Rows from block 8 of the encoder of a small image VQ-VAE, named by matrix and row number. Rows with one number belong to one channel. Each number is 200 + 40 x the weight over its row's rms, rounded and kept within 0 to 999. All counts start at 0.
After each channel's rows are labels from the 100 images, of 14976, where the channel reaches its highest value: "responds to" is what is common among them; "colour at peak" is the nearest of a few named colours to the mean colour under the peak. Only what is clearly more common there than usual is listed. The data: flat shapes of many kinds, plain or patterned, on busy backdrops. In brackets: how many of the 100, against the usual share in percent.
# convs0: first 3x3 conv (encoder.blocks.8.convs.0.weight, 96x96x3x3, each kernel summed), inputs 0-95
# convs1: second 3x3 conv (encoder.blocks.8.convs.1.weight, 96x96x3x3, transposed, each kernel summed), outputs 0-95

convs0.64,155,249,221,128,200,212,224,189,163,205,246,175,204,210,216,245,226,216,187,192,221,210,177,192,161,212,266,197,233,230,236,171,151,246,188,204,114,172,85,174,206,206,170,220,204,196,185,167,179,193,251,193,194,210,183,153,174,177,76,133,182,215,171,151,240,213,177,205,256,194,115,331,192,161,256,138,221,178,266,255,213,214,191,187,164,213,112,222,207,220,160,164,205,202,248,223
convs1.64,275,189,219,133,181,227,190,226,195,204,225,269,250,198,200,74,129,221,179,190,218,316,220,197,143,209,218,200,208,117,224,174,210,143,282,209,149,183,135,211,172,249,151,198,190,197,228,213,221,250,157,258,185,187,147,157,208,216,233,266,184,214,214,133,232,177,172,258,188,171,288,289,213,264,209,184,179,228,185,182,165,169,240,204,175,177,219,219,183,170,200,172,185,221,209,207
responds to: white shape (44 vs 21.6); its colour: white (27 vs 8.2)
colour at peak: white (49 vs 3.9)

convs0.59,178,171,182,201,200,185,174,230,142,268,192,180,179,238,140,222,178,242,239,203,248,189,80,284,199,218,185,169,200,250,179,160,200,242,198,177,238,168,236,139,209,197,214,194,48,157,135,214,147,192,211,214,209,120,199,169,197,303,199,222,245,207,246,153,165,204,248,199,212,142,189,200,185,163,243,214,94,178,203,189,185,198,214,203,213,227,178,171,216,245,204,191,205,151,249,159
convs1.59,200,198,138,210,206,229,235,250,209,202,203,199,223,137,240,235,147,240,270,206,202,221,251,245,240,157,143,155,237,189,180,273,209,189,155,196,212,181,198,186,165,127,206,229,287,193,186,132,181,210,201,245,173,171,262,207,207,140,218,261,200,161,95,195,221,286,185,137,188,262,223,266,233,257,213,259,201,241,259,233,205,212,236,291,147,204,173,227,242,152,200,201,179,185,214,246
responds to: green shape (66 vs 22.6); its colour: green (35 vs 8.4)
colour at peak: green (64 vs 4.6)

convs0.78,191,185,189,169,210,191,152,154,164,183,148,220,159,194,174,220,164,176,178,163,193,98,224,183,196,187,142,198,206,302,162,242,232,253,56,244,181,134,215,196,223,212,226,158,229,237,179,158,218,183,216,216,210,247,205,123,225,192,160,106,138,220,194,147,199,201,206,207,159,172,226,163,184,250,177,159,196,174,275,198,159,250,147,130,210,163,128,164,162,186,156,221,213,177,225,182
convs1.78,160,246,213,199,220,196,244,111,260,245,229,167,210,271,250,293,220,237,206,236,160,125,200,228,207,184,176,219,169,237,148,220,212,173,75,160,161,222,251,216,257,205,189,198,154,167,189,172,175,266,171,210,189,197,249,231,219,237,196,201,193,231,197,208,186,156,211,193,160,169,92,197,240,223,171,186,192,250,173,157,247,215,231,167,158,124,194,175,202,226,130,168,151,251,164,267
responds to: its colour: blue (26 vs 8.6)
colour at peak: blue (33 vs 1.3)

convs0.44,184,192,121,193,173,196,145,225,180,113,206,179,183,154,223,161,214,278,214,169,194,138,181,154,163,150,163,193,143,257,190,209,176,179,148,154,227,181,183,178,192,177,120,214,156,207,176,213,180,209,191,217,214,172,234,179,143,304,174,191,367,195,206,151,180,150,156,230,219,188,178,235,167,228,240,157,145,205,238,182,164,202,237,203,193,187,175,146,134,238,173,214,124,198,187,202
convs1.44,219,127,194,140,220,254,210,236,200,164,291,231,174,169,175,178,220,199,218,186,200,244,170,203,194,177,120,191,198,264,194,216,258,222,212,242,223,195,176,210,181,208,184,219,80,180,213,271,171,223,261,167,214,133,293,241,207,185,189,171,245,214,260,181,213,232,153,192,184,181,134,234,209,224,128,188,130,179,208,218,190,131,169,267,183,158,163,153,278,208,191,262,140,209,158,239
responds to: green shape (59 vs 22.6)
colour at peak: green (47 vs 4.6)

convs0.75,156,133,205,259,162,197,177,209,230,179,241,114,187,118,137,213,236,176,282,181,177,215,230,191,156,201,183,208,213,228,233,244,199,193,218,168,267,215,199,179,198,189,155,239,242,142,219,217,246,203,178,223,214,220,201,199,226,366,189,225,172,236,207,285,213,254,221,169,271,121,156,194,173,222,177,169,214,205,204,166,272,163,212,179,156,240,162,138,175,142,215,241,174,224,194,194
convs1.75,204,228,164,186,222,146,240,269,113,222,228,239,167,232,210,160,264,165,232,182,157,184,181,201,235,172,216,259,226,179,201,153,225,204,226,225,233,202,194,215,122,282,250,137,193,186,206,256,146,182,205,216,199,133,208,237,165,102,247,167,222,205,195,203,155,183,169,253,217,232,208,205,232,252,147,210,193,162,240,263,170,204,197,153,104,234,171,200,219,326,186,186,145,193,144,220
responds to: blue shape (74 vs 22.4); its colour: blue (57 vs 8.6)
colour at peak: blue (38 vs 1.3)

convs0.58,233,105,339,205,191,182,215,211,210,244,243,180,201,187,197,187,165,219,237,152,224,129,174,297,191,188,243,179,233,185,231,211,115,203,269,158,256,175,222,287,190,239,158,251,188,197,127,211,148,169,204,245,214,246,197,203,186,212,169,173,182,276,239,142,285,207,203,217,212,240,213,193,247,181,169,211,156,170,195,174,169,221,171,232,196,227,236,205,223,193,211,271,165,215,195,128
convs1.58,214,231,203,167,275,136,197,223,209,173,164,260,236,157,306,232,197,190,254,221,208,184,144,300,186,173,185,283,232,179,271,130,260,119,232,191,189,235,238,255,163,198,238,172,219,105,206,236,284,210,168,171,206,204,194,208,181,192,211,142,200,182,239,174,196,211,199,225,202,229,214,179,179,261,225,116,161,231,219,212,204,244,156,220,176,264,217,187,236,151,184,162,164,144,188,181
responds to: orange shape (48 vs 22.3); its colour: red (26 vs 8.2)
colour at peak: brown (58 vs 26)

convs0.73,153,138,153,121,204,176,134,199,146,173,204,203,155,252,160,184,190,190,206,220,156,192,194,174,218,290,191,203,260,204,182,156,247,222,227,161,245,200,141,193,151,215,233,172,249,225,179,219,152,167,226,172,171,239,202,216,203,209,147,180,306,158,185,189,215,251,274,203,216,127,175,144,148,124,163,151,117,158,199,170,250,200,192,148,179,270,167,148,224,141,196,233,171,210,165,244
convs1.73,186,220,200,227,223,184,204,233,253,169,183,222,158,171,239,153,204,210,204,181,290,160,179,188,190,255,205,260,258,177,190,171,189,185,201,313,244,219,247,240,173,225,205,241,276,169,170,204,167,210,199,217,184,138,267,203,226,222,234,173,161,154,229,200,213,256,111,176,157,213,234,217,249,125,144,192,252,214,196,273,233,228,252,293,220,228,233,254,252,223,239,188,208,265,284,218
responds to: its colour: green (25 vs 8.4)
colour at peak: green (40 vs 4.6)

convs0.23,186,266,225,191,203,122,169,263,139,180,267,246,180,105,198,218,226,305,231,179,241,210,217,201,181,211,256,227,212,231,224,174,230,204,239,273,195,164,200,210,167,215,241,232,182,220,156,291,219,170,174,300,188,240,219,235,153,157,223,201,191,139,225,197,270,204,262,212,213,192,180,153,239,187,246,156,194,179,276,196,255,279,203,185,198,172,164,165,177,180,251,202,163,158,257,207
convs1.23,228,203,213,224,295,144,217,215,190,167,185,238,200,171,193,162,202,177,173,217,272,216,191,212,119,188,183,233,167,160,269,150,232,190,246,232,203,202,173,206,174,293,213,194,173,218,199,337,190,196,187,166,188,213,219,268,165,334,224,181,197,181,186,227,195,199,185,211,186,184,210,258,204,219,204,77,166,219,218,227,210,302,144,192,230,201,177,207,187,208,175,171,192,140,207,142
responds to: white shape (51 vs 21.6)
colour at peak: white (35 vs 3.9)

convs0.49,221,259,78,191,252,255,158,174,204,173,141,239,189,237,175,190,248,170,110,215,211,214,156,154,222,212,196,215,142,216,190,247,278,254,220,296,188,222,254,133,176,220,223,195,168,210,208,286,229,209,192,246,192,175,137,199,162,225,189,158,284,179,240,202,190,214,195,203,236,243,220,221,168,237,251,218,184,203,197,251,267,241,236,240,171,198,168,240,190,204,240,199,255,110,191,212
convs1.49,235,196,146,222,186,264,175,223,195,201,106,167,146,188,108,206,183,178,193,183,211,178,255,156,165,194,119,241,231,151,168,165,99,224,217,165,242,254,196,223,191,206,184,232,156,229,190,217,91,162,205,194,150,220,201,205,286,225,237,229,167,185,183,140,222,243,158,212,232,190,231,172,184,200,127,191,219,225,223,133,234,295,215,170,170,171,125,224,178,233,192,224,158,266,196,189
responds to: teal shape (64 vs 22.4); blue shape (49 vs 22.4)
colour at peak: grey (73 vs 37.5)

convs0.48,180,250,157,170,146,161,177,142,170,197,169,224,235,329,170,198,214,279,213,182,247,172,138,232,227,153,202,186,207,176,232,172,180,150,222,224,166,141,225,226,215,212,196,192,149,192,132,203,295,171,223,212,243,235,288,197,174,192,199,153,106,190,209,171,186,156,215,166,204,180,230,233,244,219,196,239,293,181,180,147,146,188,223,244,218,161,265,225,257,273,195,211,210,181,215,149
convs1.48,185,189,165,210,233,205,170,214,203,237,221,190,213,194,222,232,133,215,198,243,233,223,217,201,206,168,189,218,188,212,201,272,164,133,196,129,187,199,216,201,139,93,212,172,251,178,232,155,201,127,332,194,221,243,257,212,162,169,226,249,195,203,222,204,186,237,177,196,164,274,204,257,143,256,197,162,76,170,169,199,167,245,118,235,219,165,161,189,230,257,215,241,255,204,240,184
responds to: green shape (82 vs 22.6); its colour: green (41 vs 8.4)
colour at peak: green (28 vs 4.6)

convs0.39,229,299,195,175,186,220,195,194,222,190,202,145,206,225,233,156,266,179,195,206,219,148,177,235,124,193,256,225,193,271,244,190,182,156,137,225,79,175,250,213,220,185,155,231,189,182,185,166,218,221,243,163,200,199,164,185,268,167,191,149,196,190,187,225,229,184,168,204,234,198,211,256,164,245,258,165,231,179,287,198,249,259,158,199,162,257,157,255,256,244,223,102,197,192,273,239
convs1.39,288,224,188,142,236,190,199,239,181,163,200,304,183,167,186,119,210,212,181,176,198,197,239,144,197,163,179,213,179,131,183,236,218,245,180,193,81,200,183,191,167,202,211,237,182,176,192,256,224,204,186,240,282,148,133,150,231,251,249,237,232,229,260,136,209,187,209,236,92,176,223,248,235,236,184,145,222,241,189,215,194,266,245,224,155,176,172,165,237,162,176,181,195,216,234,155
responds to: white shape (82 vs 21.6); its colour: white (45 vs 8.2)
colour at peak: white (76 vs 3.9)

convs0.87,171,174,108,233,199,215,185,185,171,197,157,141,126,207,233,209,203,164,183,173,208,232,213,106,168,221,192,180,257,205,130,130,206,176,152,171,164,160,212,201,218,203,189,190,232,216,259,181,118,196,249,176,244,163,169,97,178,237,217,150,183,200,214,169,264,184,164,218,212,19,160,225,169,174,244,225,224,202,169,202,141,191,224,213,211,197,229,208,159,173,183,153,167,204,216,221
convs1.87,227,192,333,194,199,167,217,180,232,214,263,236,251,241,264,215,217,215,245,197,177,169,139,157,257,311,221,260,176,222,203,110,168,201,201,203,240,141,260,152,171,235,192,164,239,128,169,229,200,227,151,110,204,193,191,219,174,237,153,176,171,211,222,153,169,202,174,183,232,275,147,148,203,208,166,177,160,168,188,201,165,201,204,213,244,264,251,209,158,181,231,158,163,185,198,199
responds to: yellow shape (52 vs 22.4)
colour at peak: pink (29 vs 11.7)

convs0.66,231,215,231,226,223,205,139,191,220,189,193,224,235,198,184,167,189,207,206,188,228,173,201,231,152,197,168,215,226,192,207,195,107,206,170,219,210,117,194,231,165,220,193,220,124,187,191,148,15,213,223,153,228,182,204,213,210,229,170,203,257,212,236,170,228,171,192,250,106,169,209,173,257,241,203,214,163,176,156,202,210,200,143,192,192,212,123,164,196,220,176,230,55,247,223,223
convs1.66,235,248,181,152,184,225,251,218,229,190,203,193,184,161,183,209,202,239,245,229,169,129,196,222,170,210,199,195,228,226,196,192,232,127,183,168,209,235,286,215,185,199,208,164,264,184,173,189,345,217,179,245,277,189,237,230,95,134,234,159,204,192,150,195,177,207,202,176,152,194,131,171,186,224,173,204,234,165,254,211,211,174,178,200,167,185,112,196,247,79,185,208,279,194,217,214
responds to: yellow shape (60 vs 22.4); its colour: yellow (43 vs 8.7)
colour at peak: orange (35 vs 0.7)

convs0.32,211,228,246,227,162,158,201,243,143,148,217,263,167,85,219,189,214,298,212,250,192,262,250,140,161,167,224,229,192,250,247,183,177,244,189,170,193,179,231,197,184,186,256,221,176,188,183,210,163,247,82,236,185,197,269,200,211,212,222,234,171,246,187,167,252,143,197,237,198,216,221,166,236,193,272,211,225,220,280,220,227,206,251,205,177,196,144,161,228,146,184,112,220,140,212,214
convs1.32,213,203,185,205,245,151,195,212,159,182,170,338,129,183,196,96,175,196,196,154,207,240,143,227,158,189,233,238,173,154,258,209,218,241,195,232,147,178,162,202,212,252,234,196,238,202,254,295,223,189,197,178,165,241,125,268,220,293,125,177,189,174,252,216,191,176,188,213,183,142,201,247,189,157,249,114,217,235,188,206,193,251,173,174,200,200,224,179,215,199,185,126,190,205,186,166
responds to: white shape (62 vs 21.6)
colour at peak: white (36 vs 3.9)